Weights of a small image classifier: normuon at rate 0.01, batches of 64.
Rows from block 2 of a small image classifier, named by matrix and row number. Rows with one number belong to one channel. Each number is 200 + 30 x the weight over its row's rms, rounded and kept within 0 to 999. All counts start at 0. After the name is the row's rms in percent of the matrix's.
After each channel's rows are labels from the 100 images, of 14976, where the channel reaches its highest value: "strongest on" is what is common among them. Only what is clearly more common there than usual is listed. The data: flat shapes of many kinds, plain or patterned, on busy backdrops. In brackets: how many of the 100, against the usual share in percent.
# sq0: squeeze pointwise conv (model.blocks.2.sq.0.weight, 40x160x1x1), inputs 0-159
# e10: expand pointwise conv (model.blocks.2.e1.0.weight, 80x40x1x1, transposed), outputs 0-79
# e30: expand 3x3 conv (model.blocks.2.e3.0.weight, 80x40x3x3, transposed, each kernel summed), outputs 0-79

sq0.11,092,166,174,179,173,150,183,170,198,148,214,200,161,211,190,190,147,160,243,297,200,223,250,214,188,208,167,200,194,200,211,247,197,183,181,216,181,201,167,190,177,182,202,216,178,170,226,199,213,218,155,206,188,214,185,202,287,194,186,179,253,220,271,207,219,175,186,237,228,217,206,222,263,243,184,258,236,212,244,214,195,179,152,170,213,219,225,219,136,198,192,154,214,174,190,182,217,195,146,177,188,205,174,197,129,238,210,217,205,194,188,192,182,221,220,196,187,234,152,220,211,168,197,245,154,228,203,240,226,242,210,201,164,170,211,190,160,184,180,187,168,127,209,192,194,194,190,195,222,185,143,215,167,236,184,215,187,258,183,178,268
e10.11,102,233,264,174,174,231,245,132,196,235,193,207,179,214,176,282,194,234,200,198,179,152,221,204,182,167,187,168,198,216,165,219,169,204,238,180,129,160,208,198,255,204,231,239,193,236,185,191,193,252,161,233,181,209,220,224,207,242,217,175,215,201,188,173,207,200,218,202,205,176,216,260,188,186,196,243,212,216,248,237,234
e30.11,118,184,168,171,174,229,266,185,151,168,182,266,201,179,164,176,110,235,185,121,194,220,195,208,193,257,205,202,215,213,236,225,203,209,196,245,112,195,210,214,213,222,251,243,196,229,182,196,177,188,223,166,218,208,234,224,193,202,245,191,189,240,186,186,210,204,198,186,188,185,206,213,152,173,196,190,195,233,200,170,203
strongest on: pink shape (92 vs 21.8); its colour: pink (33 vs 7.9)

sq0.22,087,181,202,215,187,186,245,197,227,247,191,213,191,233,194,203,179,173,199,146,191,178,221,174,166,178,251,206,190,241,201,228,186,206,258,207,253,222,268,250,193,162,181,154,164,225,247,203,157,134,190,201,185,233,152,176,153,170,216,204,221,225,222,188,251,217,215,236,239,209,242,198,140,202,114,160,213,188,165,226,218,162,240,182,227,183,160,178,222,193,198,209,188,217,186,194,227,189,203,196,228,231,156,285,190,235,215,202,205,210,197,250,130,185,181,216,169,217,215,177,218,215,189,226,183,146,228,184,197,209,225,213,188,169,161,190,167,160,194,165,246,211,171,190,211,186,177,222,224,221,211,158,183,134,166,222,205,169,246,171,234
e10.22,097,219,215,172,147,161,213,149,153,193,229,240,247,194,151,176,167,273,239,217,196,221,201,187,210,230,182,182,207,189,197,191,220,236,255,232,216,202,187,220,222,191,232,166,154,193,152,187,261,223,192,189,216,195,196,209,191,234,188,234,205,107,183,201,177,209,182,235,202,171,199,208,233,166,210,250,157,184,152,198,213
e30.22,118,217,168,256,172,211,190,159,170,270,198,142,181,210,171,149,174,218,187,186,225,173,167,196,133,220,262,211,236,226,205,206,205,165,242,249,206,266,206,226,229,189,206,259,170,199,144,213,181,188,202,235,209,193,231,219,198,196,163,217,177,190,211,224,165,206,212,198,209,213,237,260,209,198,247,215,193,169,198,168,176
strongest on: green shape (68 vs 22.6); count: five (38 vs 18.1)

sq0.27,091,174,210,202,216,229,218,215,133,148,196,176,220,205,210,202,262,171,185,171,188,182,139,202,210,200,204,211,200,237,198,173,169,196,187,183,181,227,148,218,174,230,177,205,187,209,179,199,184,208,225,191,215,198,203,249,177,210,228,205,207,168,168,190,199,193,207,194,187,140,183,182,175,159,240,224,230,230,182,219,137,135,197,199,194,217,156,201,198,165,223,220,229,188,180,197,241,218,254,174,197,162,137,226,240,174,180,238,181,139,218,190,219,150,136,170,234,228,185,136,253,192,286,162,246,215,204,185,122,186,247,209,229,198,203,228,206,156,214,190,221,184,237,158,169,223,183,189,179,183,252,201,212,224,228,224,233,168,175,206,134
e10.27,093,208,201,183,147,203,173,163,288,218,180,200,209,215,161,192,174,180,160,188,190,206,174,172,223,168,182,208,166,154,207,209,132,165,209,189,220,172,163,143,224,175,198,221,229,234,202,176,218,252,166,217,173,233,242,228,226,170,229,215,203,175,191,123,146,234,211,169,157,217,162,185,193,187,156,201,191,225,188,176,199
e30.27,069,228,192,174,149,160,200,185,218,202,228,227,201,207,220,249,194,252,198,196,202,191,231,220,230,167,182,250,156,195,177,155,192,224,232,251,230,181,222,208,194,249,250,247,189,175,189,240,227,237,203,167,169,203,211,186,228,172,155,185,262,157,227,198,288,194,232,250,206,211,181,194,161,221,200,238,194,173,212,210,164
strongest on: blue shape (46 vs 22.4)

sq0.39,110,225,169,218,197,205,239,217,198,254,241,234,151,181,236,227,190,230,262,252,233,159,201,216,175,191,243,229,192,183,174,201,223,163,195,220,205,227,166,181,215,211,203,158,192,188,195,160,137,208,182,212,174,184,183,207,212,184,175,139,153,200,225,167,166,185,239,221,225,246,231,194,212,189,110,224,157,203,140,169,233,145,174,171,192,232,194,177,208,196,264,231,283,222,192,199,222,209,237,171,206,212,221,167,202,209,260,291,215,208,185,205,171,189,231,186,221,178,175,173,179,170,234,218,232,199,187,208,228,210,217,189,179,140,230,216,192,166,191,201,209,187,241,229,231,165,207,229,172,219,153,224,165,225,180,200,218,201,169,204,249
e10.39,104,188,193,232,179,211,262,228,198,192,212,228,219,216,232,176,187,241,235,204,177,212,190,172,192,202,227,252,207,191,214,158,185,218,260,219,235,161,212,183,252,200,161,220,195,269,204,243,208,180,183,217,144,183,201,165,230,253,219,238,217,132,181,196,170,170,229,186,190,221,224,199,218,295,197,180,218,217,155,217,195
e30.39,101,221,201,172,198,187,185,192,163,245,198,223,228,211,211,181,243,212,197,211,201,191,264,177,206,236,239,177,274,151,247,218,182,192,248,207,219,264,212,212,158,218,162,207,203,212,183,183,216,211,147,188,163,146,193,197,176,258,213,185,176,181,252,198,201,173,163,266,179,166,239,180,213,174,219,217,180,149,246,214,218
strongest on: purple shape (79 vs 22.1); count: five (38 vs 18.1)

sq0.7,099,248,163,162,239,230,220,249,255,178,208,196,212,183,163,197,185,176,164,164,256,246,185,244,207,222,210,189,200,212,200,194,206,243,198,181,175,186,135,176,222,248,199,260,247,195,223,232,226,208,210,178,226,181,178,192,188,181,188,226,199,225,237,272,238,267,225,226,170,217,224,205,215,202,216,214,171,170,221,173,255,217,247,170,152,191,156,241,223,163,189,189,161,167,228,137,183,211,188,230,242,224,196,202,177,211,181,188,209,189,174,222,173,226,234,264,242,171,176,208,154,174,188,189,133,160,211,203,199,199,171,194,223,172,201,272,205,231,239,195,228,168,223,158,183,176,155,180,187,162,217,233,221,263,231,215,219,209,215,206,214
e10.7,104,197,186,227,193,210,178,163,199,190,167,155,188,195,217,202,188,142,144,218,216,202,204,199,198,247,192,226,237,160,198,209,146,218,267,258,147,134,216,171,229,226,224,174,175,170,235,255,226,159,267,211,207,222,201,194,210,235,233,226,191,256,206,184,196,185,199,212,173,137,216,214,185,181,207,164,155,206,189,209,213
e30.7,112,212,185,185,183,171,174,169,170,199,201,247,232,186,179,166,239,235,202,222,197,168,211,155,233,137,130,174,211,167,175,214,231,204,159,205,203,190,188,163,193,209,186,127,170,160,225,193,177,213,160,227,220,171,255,213,200,251,218,265,204,195,246,218,151,209,180,261,217,216,194,174,216,184,255,203,191,230,165,203,202
strongest on: purple shape (48 vs 22.1); blue shape (47 vs 22.4)

sq0.8,102,189,216,245,186,122,172,195,209,236,198,198,181,204,187,159,181,165,131,239,197,192,209,254,189,183,228,195,186,215,197,191,225,207,227,213,190,189,235,190,215,185,217,244,237,189,228,152,230,202,234,144,182,161,234,156,212,211,163,151,178,224,159,188,230,170,212,235,159,194,231,196,156,175,218,146,145,224,177,195,210,195,206,189,172,259,160,179,205,187,232,183,185,180,198,194,192,179,192,176,197,230,286,150,234,206,219,178,221,216,150,209,187,226,195,200,167,171,207,238,162,220,188,228,141,166,221,185,172,201,197,143,195,120,239,193,227,178,194,182,198,200,182,196,168,181,242,198,174,241,183,187,157,217,286,195,146,189,191,200,138
e10.8,098,187,220,243,205,191,164,183,118,212,218,153,216,161,154,206,154,173,243,221,236,196,247,164,198,165,211,234,201,209,187,212,217,219,215,214,237,229,204,151,219,161,174,205,182,174,240,219,220,158,148,179,164,197,178,215,219,212,222,174,179,250,197,218,239,198,182,221,180,211,201,173,186,137,206,162,254,134,164,199,218
e30.8,079,237,192,201,176,232,189,240,190,140,235,185,171,139,197,216,200,197,209,262,171,143,223,224,150,193,233,214,178,198,238,177,198,117,234,205,198,243,243,194,175,212,188,221,222,207,191,230,216,201,221,237,235,160,196,218,166,153,198,174,248,263,196,206,219,178,194,207,217,269,194,202,216,171,199,198,245,207,159,180,186
strongest on: red shape (49 vs 21.7); orange shape (48 vs 22.3)

sq0.31,085,222,198,228,195,180,197,189,185,200,228,172,216,202,213,190,178,219,214,223,233,192,178,180,190,205,195,196,162,227,184,241,179,183,208,165,220,204,235,175,183,243,225,232,231,175,238,205,234,258,196,200,161,211,193,192,191,195,206,188,256,166,217,236,236,204,212,226,186,198,188,207,179,213,217,237,171,227,229,170,144,175,186,224,204,123,154,221,240,287,115,206,80,221,220,213,226,159,176,145,195,179,201,173,175,187,198,142,232,227,234,193,205,205,202,159,196,161,169,242,181,200,204,228,135,182,238,184,217,242,177,231,180,168,173,213,191,208,190,216,183,198,200,189,227,204,206,237,229,193,218,163,177,157,210,169,178,249,281,182,145
e10.31,090,201,218,184,176,178,269,179,200,212,214,210,191,174,165,240,195,228,135,195,198,193,226,174,181,174,192,252,235,264,245,163,216,199,248,223,175,178,212,237,174,221,152,186,226,197,194,214,135,198,198,221,220,209,173,208,225,243,183,162,195,210,215,183,210,228,190,214,188,175,193,195,183,165,257,210,96,199,143,192,202
e30.31,097,146,215,189,190,194,235,174,180,183,225,252,214,180,198,225,255,201,189,170,223,202,208,243,183,199,238,198,190,179,192,196,211,155,191,236,193,184,184,176,190,238,220,214,255,199,197,263,192,163,223,156,274,186,270,247,180,186,152,198,187,247,187,179,182,181,195,157,209,223,255,188,184,280,197,220,172,218,239,194,200
strongest on: yellow shape (75 vs 22.4)

sq0.12,106,205,189,206,224,211,192,227,226,188,272,194,187,217,183,199,191,166,185,226,169,171,210,210,186,224,160,144,215,219,205,162,218,173,235,247,179,199,203,202,231,176,243,176,195,171,182,244,217,185,190,186,201,243,168,202,270,185,200,174,214,227,203,210,189,157,181,210,195,140,230,223,202,214,167,201,178,209,163,202,226,210,203,278,165,154,203,191,189,202,162,198,136,220,157,190,231,194,182,210,198,215,140,212,146,169,212,215,176,168,219,258,179,241,222,187,200,207,190,229,198,261,198,198,166,127,216,181,186,195,175,197,237,244,155,243,173,242,217,203,213,225,207,191,155,163,277,204,183,183,200,187,130,175,178,190,164,215,148,220,300
e10.12,114,219,197,207,207,220,185,189,235,154,188,205,217,200,200,212,202,215,173,243,221,169,222,201,193,187,187,191,177,159,172,254,216,271,86,236,182,160,251,239,185,210,222,148,245,198,156,188,260,190,213,180,190,204,190,221,233,249,227,194,198,230,192,134,209,216,208,219,197,216,208,173,171,231,173,231,177,170,167,202,208
e30.12,114,247,235,195,168,207,157,130,242,228,226,235,219,208,167,171,196,223,192,181,228,213,211,152,161,177,201,174,221,155,210,209,201,196,233,185,174,168,232,221,215,149,189,170,207,214,230,204,230,250,154,152,188,234,170,212,166,267,180,251,224,236,207,166,181,224,206,233,162,163,210,239,143,223,166,181,207,188,195,184,230
strongest on: blue shape (46 vs 22.4)

sq0.26,105,186,219,203,192,211,172,211,195,256,209,198,210,208,198,209,210,182,179,220,213,214,193,268,145,185,227,215,181,236,202,230,227,201,203,184,184,196,230,185,154,191,146,235,195,166,232,182,241,220,198,207,241,171,190,195,221,211,231,178,195,209,185,250,178,203,197,192,227,194,195,211,189,196,250,195,175,169,216,215,221,236,177,165,218,186,238,248,220,180,176,187,185,127,167,158,201,224,177,197,147,260,229,234,198,184,190,218,164,180,120,204,199,213,213,185,190,215,182,235,187,132,160,165,162,176,194,216,237,171,255,174,204,170,209,236,227,152,194,210,193,177,219,244,193,227,98,113,153,136,215,206,184,232,170,201,163,229,154,261,181
e10.26,093,229,201,157,161,210,186,188,222,198,217,175,189,239,210,205,206,153,188,177,189,193,230,211,146,176,133,206,172,213,179,215,205,185,252,197,203,218,183,163,196,184,191,220,168,176,252,201,253,186,195,249,223,149,188,137,221,273,196,170,185,207,202,229,166,179,240,250,218,215,213,213,207,130,207,200,122,241,192,206,182
e30.26,101,269,208,208,141,202,225,205,186,167,216,189,204,185,198,213,219,145,193,244,158,203,210,237,215,212,190,238,197,155,173,201,191,194,153,234,273,188,230,182,229,151,183,136,159,217,204,225,230,191,258,220,211,175,180,194,220,165,194,164,186,196,234,180,145,180,217,222,206,191,222,194,165,179,211,169,222,231,160,146,254
strongest on: blue shape (64 vs 22.4)

sq0.33,103,209,227,187,243,208,194,172,227,210,178,213,179,222,209,198,236,249,213,277,212,223,197,178,185,148,180,197,194,181,201,214,227,225,171,237,237,220,220,210,204,282,234,193,229,188,193,200,197,217,269,202,189,286,245,271,257,210,200,210,237,204,206,184,217,238,227,210,182,186,206,197,217,199,170,256,186,193,201,196,199,172,246,177,248,137,160,228,212,233,185,225,199,190,210,197,227,177,226,173,189,194,161,224,180,226,231,185,191,159,115,228,197,186,227,185,262,236,172,231,201,190,221,241,186,196,212,194,213,201,190,213,156,167,208,235,191,236,208,171,215,123,208,271,220,164,158,213,188,157,181,174,237,169,199,217,233,228,228,140,202
e10.33,094,206,113,149,197,211,212,202,194,226,212,227,190,180,225,138,168,187,190,183,200,185,218,202,121,184,178,181,218,193,200,185,191,222,228,206,207,188,236,161,239,188,202,202,165,154,213,201,211,252,218,196,237,126,176,160,191,241,234,187,168,229,172,161,173,246,210,249,222,218,226,159,177,242,230,168,224,206,168,204,159
e30.33,092,144,175,231,225,221,200,140,215,191,148,193,179,182,225,172,243,234,221,239,176,209,178,234,227,269,221,205,132,211,252,186,239,164,204,213,194,190,217,198,246,223,204,222,231,226,156,187,220,207,162,229,212,211,263,182,219,211,201,199,186,124,216,215,206,219,196,266,174,207,241,169,227,222,227,196,170,188,214,215,215
strongest on: red shape (89 vs 21.7); count: five (51 vs 18.1)

sq0.5,090,213,225,217,154,217,219,184,205,264,223,232,173,271,248,206,205,232,203,241,196,190,182,202,195,199,172,182,178,177,192,201,227,227,236,211,211,199,229,209,172,170,222,168,202,153,207,239,130,178,189,167,233,248,136,172,197,154,200,236,202,207,214,255,285,221,143,274,134,140,181,144,161,196,177,186,166,187,154,210,157,182,200,220,221,224,198,184,196,160,187,217,184,205,215,183,169,197,176,206,239,211,227,162,191,264,211,207,186,191,210,224,194,199,187,166,223,217,170,189,191,221,210,234,188,169,220,148,242,206,207,207,234,191,248,215,188,209,233,220,193,163,191,232,172,226,185,228,148,209,180,185,174,240,229,192,139,156,231,156,222
e10.5,083,228,233,168,176,177,184,105,183,192,163,235,223,194,184,189,208,229,200,217,214,218,169,208,223,186,182,214,178,224,184,212,179,227,184,195,197,221,180,145,206,223,233,173,199,242,277,260,231,200,224,153,233,170,205,202,191,246,220,179,213,258,192,205,168,216,234,229,235,219,212,236,200,242,239,212,224,202,274,186,243
e30.5,091,234,214,175,216,194,196,182,177,160,242,232,197,122,177,164,173,212,231,172,220,168,211,244,124,205,243,216,163,224,253,184,210,132,220,183,145,221,180,232,195,178,190,230,219,201,215,199,196,222,236,245,203,176,188,186,132,240,169,198,151,214,177,214,216,194,236,229,155,209,190,222,253,227,205,215,211,181,194,190,181
strongest on: green shape (82 vs 22.6); count: five (49 vs 18.1)

sq0.10,094,171,227,186,215,192,183,135,223,174,226,256,167,230,215,211,169,204,233,236,185,192,226,205,187,150,173,173,188,182,207,168,196,208,200,212,134,178,266,210,195,157,192,167,196,160,196,259,164,200,210,234,196,205,197,181,226,204,214,159,177,198,210,206,262,169,154,269,195,180,222,243,221,176,108,222,184,167,196,224,207,206,205,206,221,207,210,206,233,168,160,149,221,205,182,249,188,189,203,200,157,220,199,211,188,238,214,175,170,222,234,267,228,218,196,181,180,240,196,180,171,192,212,229,184,219,211,233,228,224,243,238,211,166,207,245,175,160,219,202,223,182,252,200,167,149,191,185,228,216,200,177,239,224,220,183,168,154,182,168,86
e10.10,077,229,217,202,176,181,235,165,186,188,208,209,190,182,189,189,239,217,151,233,182,215,222,177,146,180,174,211,222,199,251,212,216,244,165,214,140,211,198,210,271,229,195,216,163,195,183,241,199,201,145,174,224,203,195,235,287,218,204,157,209,177,209,204,244,200,272,203,179,226,207,207,196,240,220,158,166,173,260,163,215
e30.10,079,201,218,179,200,195,182,270,175,207,222,213,221,176,215,224,174,192,227,189,227,179,161,212,231,203,240,212,142,167,222,214,230,159,247,194,172,240,227,245,186,224,224,302,212,214,168,215,223,164,200,165,243,163,199,197,162,210,204,201,219,237,212,177,169,181,204,212,225,270,215,226,239,259,196,209,171,177,199,216,151
strongest on: green shape (88 vs 22.6); count: five (54 vs 18.1)

sq0.9,108,218,175,229,162,219,164,181,226,267,222,254,174,214,230,230,206,220,213,222,264,205,203,257,166,181,234,240,220,221,205,220,192,240,235,175,197,221,270,225,203,205,173,243,235,197,220,242,214,249,170,199,210,163,218,213,209,246,153,197,207,166,191,204,276,212,178,212,185,186,202,192,168,215,262,180,202,191,202,214,173,194,146,240,184,210,224,189,233,162,174,214,179,163,227,167,194,241,192,200,153,267,215,165,208,227,147,181,194,220,194,186,226,197,206,186,185,210,192,228,204,171,216,222,197,188,226,181,194,172,214,194,226,154,221,203,169,172,171,214,177,255,232,188,249,243,177,157,212,195,259,179,247,197,198,187,190,156,181,246,92
e10.9,100,148,258,210,142,194,165,185,204,224,170,227,240,266,152,208,167,227,182,204,169,251,279,217,194,206,242,211,214,204,257,217,178,174,198,179,142,184,202,168,207,162,183,181,208,197,181,180,153,163,213,176,220,246,209,201,249,193,199,194,199,222,249,224,186,190,228,183,160,173,167,224,181,185,230,172,162,218,202,223,222
e30.9,109,205,202,176,207,225,243,221,147,194,216,204,194,197,189,188,199,147,214,262,188,110,208,220,225,245,170,211,191,150,159,218,204,191,175,272,198,220,217,170,193,223,232,207,202,220,193,189,203,193,212,215,244,173,227,240,221,156,207,215,235,279,229,170,190,253,205,188,240,191,207,178,148,183,199,192,214,192,130,177,206
strongest on: teal shape (57 vs 22.4); count: five (50 vs 18.1); white shape (44 vs 21.6)

sq0.25,097,168,221,179,207,175,193,184,183,297,191,173,216,145,218,177,187,199,151,201,234,206,200,262,210,195,221,200,169,201,206,172,187,165,202,204,195,223,194,183,210,194,178,232,222,170,211,161,193,244,206,206,167,197,207,168,188,183,211,154,183,221,187,220,166,177,213,163,153,214,221,190,193,196,260,203,154,179,191,229,246,193,180,275,192,190,172,185,265,212,156,165,147,177,195,181,244,183,232,149,222,165,161,182,195,141,190,162,207,208,207,202,177,152,174,173,198,160,249,212,191,176,215,187,179,176,214,146,219,196,243,177,204,175,175,199,214,260,182,204,223,276,226,173,120,191,259,143,202,199,242,219,205,200,209,203,225,236,208,228,272
e10.25,084,241,218,178,214,205,182,175,241,191,224,181,224,207,198,168,178,214,231,176,215,251,204,204,215,186,192,210,193,215,226,206,237,280,215,214,245,174,291,212,238,221,124,212,231,212,158,233,144,165,200,200,190,145,148,174,220,198,189,206,197,169,234,167,192,205,205,198,226,194,190,204,189,154,201,166,150,185,213,140,177
e30.25,102,213,182,171,185,139,148,206,191,123,220,183,167,201,175,170,262,198,211,230,222,138,209,220,213,195,228,188,158,182,206,227,196,218,248,205,223,168,205,245,203,209,187,232,210,229,166,191,194,224,252,190,186,263,168,235,220,223,202,193,193,225,220,161,173,219,146,206,160,241,214,246,232,203,167,160,224,219,212,143,207
strongest on: blue shape (81 vs 22.4); count: five (43 vs 18.1)

sq0.24,110,172,170,200,182,164,199,207,155,181,217,243,188,203,196,222,188,242,214,164,185,157,172,142,186,199,172,241,210,175,162,259,161,203,169,224,256,218,237,221,199,247,196,164,201,219,171,188,187,166,204,232,211,235,166,217,207,262,191,223,263,175,171,217,252,185,209,239,179,236,152,172,224,210,251,210,265,241,258,233,187,160,227,201,160,194,188,168,176,193,239,207,207,167,197,207,175,180,165,171,208,222,179,175,228,165,238,208,212,178,154,150,201,171,183,153,187,195,209,172,201,176,251,188,252,176,183,217,180,169,124,175,194,135,230,223,227,186,226,244,187,209,170,243,186,191,172,225,197,235,168,238,168,214,169,185,218,225,173,179,152
e10.24,107,164,222,201,192,164,201,171,200,227,205,225,186,198,159,211,260,230,165,198,208,234,190,181,233,300,209,260,180,180,211,162,297,224,254,198,220,194,201,227,175,214,259,225,182,274,212,234,178,242,226,197,204,235,180,207,216,208,214,210,203,168,167,203,183,224,204,157,207,209,175,211,194,216,175,236,219,184,196,195,184
e30.24,136,230,216,213,218,207,198,210,175,181,279,160,208,242,195,253,276,215,217,252,202,278,201,188,238,222,191,161,173,194,215,195,211,155,230,215,158,183,111,198,202,192,186,244,176,191,191,194,198,217,246,172,222,151,206,200,240,187,195,184,234,172,210,225,191,212,162,228,196,192,188,180,224,174,168,200,195,158,249,206,208
strongest on: yellow shape (63 vs 22.4)

sq0.23,106,200,207,217,184,224,207,240,200,284,242,214,184,241,186,256,178,225,187,191,213,193,230,189,181,191,249,204,225,177,207,186,216,185,204,202,212,192,215,204,155,181,215,208,239,202,241,208,176,202,227,245,210,185,160,166,148,228,208,157,242,190,237,236,217,235,233,184,200,225,228,225,182,168,189,135,225,191,215,193,176,192,250,192,159,144,225,189,187,202,208,181,185,160,217,157,201,236,194,204,138,181,257,269,244,227,153,224,185,159,187,215,200,176,272,204,256,163,173,215,163,142,154,198,170,174,144,215,205,196,159,154,209,217,209,218,239,215,173,223,200,172,227,225,185,187,194,250,173,143,146,182,219,227,207,187,263,224,214,240,198
e10.23,101,220,207,174,165,217,219,202,183,162,224,191,129,199,252,158,257,172,173,214,217,198,249,164,134,210,176,187,217,139,207,193,210,210,248,232,214,163,207,220,217,174,217,133,168,182,221,162,225,178,201,182,211,179,161,228,216,237,191,232,160,209,229,230,225,217,246,191,232,192,229,210,159,173,241,216,166,176,199,169,240
e30.23,107,151,201,241,142,214,239,218,225,214,150,160,186,235,165,259,217,229,187,186,264,163,201,221,208,213,177,239,248,196,177,183,230,200,183,246,175,211,230,229,240,172,211,211,220,228,165,228,192,204,233,208,254,238,250,204,172,180,182,233,183,190,238,199,226,208,150,146,187,167,196,212,220,242,229,185,176,191,152,223,189
strongest on: blue shape (84 vs 22.4); count: five (51 vs 18.1)

sq0.16,104,202,227,183,251,222,193,204,195,139,192,198,184,222,215,204,229,161,205,214,241,209,155,206,185,190,202,194,204,242,193,204,295,203,210,218,185,230,227,211,202,246,202,228,208,165,204,174,252,222,215,184,231,177,224,241,231,206,185,228,234,200,189,254,209,193,228,200,190,181,214,198,224,189,246,205,217,222,264,213,255,188,230,204,136,242,185,234,218,171,222,180,171,231,190,143,246,173,197,207,210,219,149,248,233,182,203,228,218,138,214,126,219,192,218,186,192,161,165,214,206,147,202,178,201,185,202,296,186,132,220,174,203,156,210,250,225,174,234,175,218,201,178,210,211,197,253,163,178,165,187,170,183,237,144,179,220,239,172,167,172
e10.16,097,192,221,226,183,174,206,220,202,199,207,203,206,216,162,235,206,222,179,189,210,246,261,222,130,226,212,173,215,168,253,216,243,220,225,258,225,175,212,195,229,184,251,223,178,179,156,220,193,172,206,207,208,232,221,194,194,189,211,232,198,138,245,166,245,163,194,186,176,207,183,232,196,130,217,259,137,211,183,257,216
e30.16,092,258,178,219,220,199,208,217,211,203,258,237,235,249,185,230,175,260,235,204,235,233,159,187,239,181,254,220,200,206,251,202,225,192,232,247,218,226,198,178,244,156,155,165,172,230,204,202,212,243,164,189,172,187,216,188,178,243,245,202,210,168,229,164,238,228,169,208,249,202,239,206,196,219,180,185,198,133,206,186,179
strongest on: red shape (96 vs 21.7)

sq0.1,097,157,192,189,215,126,176,182,157,192,179,202,225,170,201,215,177,173,190,233,167,220,215,195,202,176,198,206,225,195,221,228,205,184,216,178,213,201,166,191,238,271,199,222,211,242,232,227,217,239,189,224,211,186,206,196,230,206,209,191,189,156,197,185,129,199,178,199,220,198,180,246,191,207,197,224,228,226,253,202,203,173,183,163,225,161,167,226,208,219,230,203,209,196,174,181,163,187,178,184,225,207,132,202,175,187,227,241,190,249,219,154,224,218,200,180,259,218,232,205,210,158,206,208,306,287,116,199,219,190,218,221,231,248,260,220,234,236,219,206,265,210,223,237,222,166,128,222,189,229,226,233,194,161,170,216,226,233,229,189,190
e10.1,099,166,217,184,223,188,224,173,174,224,231,205,217,206,183,270,232,169,172,194,221,173,221,191,136,149,165,276,175,160,147,175,215,194,198,182,166,192,196,200,184,158,193,157,214,213,184,173,176,201,203,192,198,183,283,202,260,245,205,209,193,201,220,194,212,238,206,181,182,243,163,246,156,194,180,225,157,187,222,217,154
e30.1,088,195,235,246,202,253,212,161,166,161,181,217,216,189,179,212,171,166,247,227,194,206,239,153,208,210,306,203,147,226,205,227,181,191,248,175,161,205,181,167,193,122,183,242,201,184,216,218,219,252,227,145,221,194,217,238,216,208,214,232,193,245,217,197,173,204,198,180,201,181,195,207,197,185,213,210,242,189,229,232,164
strongest on: pink shape (51 vs 21.8)

sq0.0,101,184,184,207,204,210,216,229,176,208,232,205,219,272,196,200,207,187,179,171,182,228,155,217,202,242,216,174,222,126,197,184,185,244,216,141,225,150,226,206,161,162,212,186,200,171,196,215,188,208,160,237,261,222,205,225,187,195,191,275,219,199,199,229,259,249,198,214,184,187,219,171,189,235,217,224,216,191,218,226,190,156,204,170,128,232,190,243,188,185,215,159,193,176,176,241,204,190,179,225,152,244,215,230,211,164,205,240,207,275,234,127,204,190,237,218,190,195,159,191,193,126,213,213,190,229,239,236,229,192,188,176,205,156,207,217,213,133,198,216,210,162,168,152,195,168,203,210,191,203,207,183,182,241,171,180,240,268,259,212,169
e10.0,095,192,175,214,190,195,206,179,187,194,204,198,208,198,230,209,212,188,189,217,200,219,182,125,185,267,200,170,200,206,175,188,219,195,190,228,161,199,165,201,221,195,235,248,206,216,167,190,205,197,219,130,228,237,185,202,175,211,160,244,199,257,147,146,177,159,187,244,235,150,184,243,145,172,261,221,179,201,233,232,132
e30.0,103,207,197,169,198,230,188,205,188,182,204,220,189,169,184,254,229,207,195,161,162,234,244,164,244,149,166,148,195,240,173,162,201,168,270,223,231,144,184,225,236,201,215,185,191,204,247,214,231,230,215,213,185,165,198,212,183,243,152,182,167,222,227,240,166,203,170,159,246,176,234,165,212,194,172,176,267,201,175,180,186
strongest on: teal shape (70 vs 22.4)

sq0.4,102,217,261,217,187,239,151,176,228,269,200,167,206,242,206,202,216,197,177,240,203,230,241,241,162,187,210,236,179,228,237,234,251,202,229,195,183,204,231,199,237,183,221,266,215,178,254,228,266,236,205,216,213,182,219,226,193,222,213,197,207,187,248,249,160,230,185,207,246,217,231,215,228,206,240,226,187,207,233,211,249,231,199,153,182,157,234,177,166,220,139,184,176,170,197,250,226,176,182,175,197,201,216,183,187,247,177,204,149,171,219,279,182,235,185,168,157,221,162,250,180,201,154,198,194,199,191,214,244,203,227,181,182,231,224,171,237,188,201,173,174,206,222,220,228,181,188,214,200,223,224,228,247,204,228,204,163,187,229,270,261
e10.4,105,174,223,181,224,199,198,192,176,211,207,279,238,178,182,206,236,238,201,219,191,147,145,192,213,197,205,166,179,204,190,241,214,151,190,181,197,203,146,221,201,158,208,170,243,176,210,141,143,185,214,207,194,131,176,163,187,233,215,156,190,173,203,221,175,152,181,251,267,172,205,236,184,175,244,210,179,194,168,221,196
e30.4,112,179,190,198,192,197,223,178,166,250,137,237,175,187,187,193,161,212,203,185,185,228,227,192,220,190,142,200,214,190,147,169,170,156,198,211,218,118,216,195,199,200,212,149,201,147,233,274,203,179,183,243,150,187,222,229,227,208,213,154,243,235,226,224,213,202,153,216,231,171,183,201,239,235,254,196,196,190,219,199,236
strongest on: blue shape (76 vs 22.4)